config.toml
encoder_arch = "poolformer"
crop_scale_min = 0.8
encoder_inner_norm = false
encoder_depths = [3, 3, 3]
text_encoder_bias = "all"
warmup_steps = 730
Rows from expert 57 of block 3 of the image encoder, named by matrix and row number. Rows with one number belong to one neuron. Each number is 128 + 32 x the weight over its row's rms, rounded and kept within 0 to 255. All counts start at 0. Numbers have three digits each. After the name is the row's rms in percent of the matrix's.
# gate: expert gate (encoder.blocks.3.mlp.gate, 64x128x128), inputs 0-127
# up: expert up (encoder.blocks.3.mlp.up, 64x128x128), inputs 0-127
# down: expert down (encoder.blocks.3.mlp.down, 64x128x128, transposed), outputs 0-127
gate.26 135:176057145082113125153117021162173059104160128179148161088155128108069080126141106155187172081126182132143133138070140140108156133089170134141052175100118135124111182127143109109116107120140105153103149099122142099084166119127162122136127151129211132121162151114093140156110132135125147091131145065113187103138171165146125097118147133181116153116172116155169112136171111110087112084096
up.26 136:166069163100113125166123037141175061105150111193146155108132100117110098131124104168167161114124155139139138126078139126109126128080173150138042158113094144136122189110174101141134114108142092139085144094108142109120132159161180158154124126137213123130155154084094139132131133124146165048139167072110206112106164184149115087142138141167147152135160122171152114122167091108084129113070
down.26 123:151097108094115150154115118132100099105135129145108118122085105123084098144157078097121162119077140160134157202150105106117115083068105154115131168102096114166095140067161111077116098101103159141118159145084146156209135058088127124178114181127133143113127079142154139175105088169079112125176105071132190184149148170110075128099113119106183124182121150116127113195103179173184123126132
gate.27 086:125126137089086138089117079128133036109059087118115151105099155111119168109127142183116128140116094189142136127095110096148142173118126129134070171162141120091177157088138149172134144112092139120153173129154118088108090094116114213088168100069102146170118106141160090112147109122189183116154148151101120102152132169078095151152149101136154121169083181046123143166113187158140178130148
up.27 082:130144131228134040096124132132119129183153125139136144090170175116174103119082155113089131124157080070114136065158122089109194136098134077114147148169112081137103101191100063136140074117156136115104162176104116161130146176136150097114103079150164118095122143138111174136120115091116107136126136105095137155081166129196113070134116120142105141064145117089149133122080143101143090146059
down.27 085:147138098109142181133148130096129116111115139065152194133139182128153162161155144084129106129101105098148124103117103106143164138122155153141098089131127137099186119129117129128163138117130123057104071135202154159137145104218155165128117051134061137096138152104114066175054103129056150150116122191133211104100158119116112089111150161121111110138063111132157161104142084142146104184111
gate.28 107:085099124132126107176124122105153124155137169134207110138105143114147184127097110122138152127100125137142229074090177155155140118122153115206185123113102185199159166134098132157146139094069136097057130140158108139173204129087142158068109084139102103079145146124071141145140158098144111145147106114156123150127139097111165094104101161083146103083119136149081096115151078129119089181139
up.28 110:154177124114136136094166169158098140153101100125064168138206105119080133109147163101116128127190119122138060149215086097121148111119117109051077087139122025068127102149106155170107112156222146146136145125116152121127092121183093103151140140114148156149106105121171112122138087134085159124131140127108123097132125136144119185122172085122103133153172132104137160113060127131170148095088
down.28 106:121075123097112183173158152124117108112122143114124138178162159148096113142147134101126074161118136080120123114144089095129164120189155134135110128100073168155190169145134091108199146177137100124064177146092103174123141119107145134137139175131190133165128025117067207082157129093115116105106122132145110134072162163157134117144084094176155169143125181089157134082151152144138111112180
gate.29 087:089171132135143142172126124145159095079210063150143145109123143174151131108129086202147112113193156153070153138140122151146168158169056108156144132109083144126150173149095055081094104149104078128139141093218158086094137103146102142184116109143126135112136159122086138135088102105069081163166068109170148161146111139078148118162096132111124151114183145119139098135140136129081150142112
up.29 088:167132105112100084076144120140081115143092186089107082140112119102105077153086151091142187154079121107171160092122128077088112109136156181122117130094166143139120130102186191163130166083162185075075120171084133190170117161111144099101121114111138155142093096110108075119119137141156169106132161171081147117108169092153083162062165128149158101077136120105152137152174122084193129107137
down.29 094:074102137084131114138095116117054102109165108146186077179098088151049147189112057135140158055141135134125111110172135078102140102133088148178154137087100160119114123103105074108128120135124121108082119196190115134164149135099144144161136137155096226127123115149152099183104138111115157110111158150130109140113189128157182153096123152067110132134078161119135110122094168103159140117170
gate.30 072:112128093075153067117140181128136158141093199120110122111110143107133098034089145172137120113168087088077117121070126069096120115142092132140138090170098157109177137095140110060101112127136101155140091073169160179128086127139103147137135136130111120148133123136173173120121089120125142208105155102127136146160204131148097133179074147148149163160081134142091171173196151119155077120120
up.30 077:141117146154142208118086073134131069089187174166140175107116135096122153150104171095145169112128118086207141161111096174185152140133169103150142164120143115154112075131124131174122129129088151096059097155102147052171111112121090123119112109110118144101123129188071138185133159111186091057143091140167109112118087106116112153076154105101114073136166093075128135116131123146104170147113
down.30 081:132081169089132144157107097140169115202095126190124143147115083118096182117162142155108124165097129061132168118179069141085163085076116134142134085113166052137166112138128144148191097176119128097077119185167177102131127111123142145162131070105106134093150109106148123145113077148169166098133178167135142179206099176089116122160167125101134135121135084091120151081156120148143132085145
gate.31 127:106109132149128151115093140096123108101137102109131122131154119209132085103095190189099144150164177114178132111105143133109109083078150136159104111178145212132028125155191076127136097144141104082182158112119135182132170148118136151203111135122083125130162117136095082155130131122181132116055128116171166155130078047080153158136141121117125131146098121147098119075115164112153131110101
up.31 132:120114127142136154123105141098138102129148108122130113132165117213137076109099186177092132115153171100170136110124146118120102088078161137158090102180147218137044135149192087137128100144134100083193151106132133185119166141116139157202122133136065135124166127110112080153135148139178122131045114129185184145125091061063149135146131137108138133141078142136105107086109167115142139102116
down.31 121:047106129105146116174096139131147144110118086128109155142140168154135179155179115179128101127107151128120088206127076127126097117109089164169116123170108138155146189132112143110111154172135096125079136062102160122129111120158109150117087124062228127159145114141120156129148187104075092097148188133133097108091110125102154174139118060060150103140145112094111077100189073155118102139157
gate.32 102:147088144116169072121090105060142090111147102146117136103110134158110059131092161168124153080181146131107104131144143153073136178096125136055179165120147111160131146173078160143123141102104070135060154116107086086153101122169153143126097117151061161132114098055154126113112095143074176079157154106188153110105109198143136119076141137122128162115169176175081158112123096115135150150138
up.32 098:123175073160077162149168151192133163105108153070135157134129118093147157140148099066152108194062116133138121119141104100208103092163147135191081109143089121108131117070162095108132112135157173109206088152160145151106143141118112106117149121146161104094119161181105158158162164144194142165122126141071090154148092084140102112162124130134127137155073108072196087145127156132133085096117
down.32 105:120140093144153123117154127187092110072162040104102134119122146102115177137132173121162065136167114114083151132115105113185130117143160123151137119089091116107181087127149131072117246065103075093163164127158090122121141161167092158128078098125101096114131184113127127151090152125087142104159155124108143162121149080073148108113189113135133150169179182170143121097165171144145138109150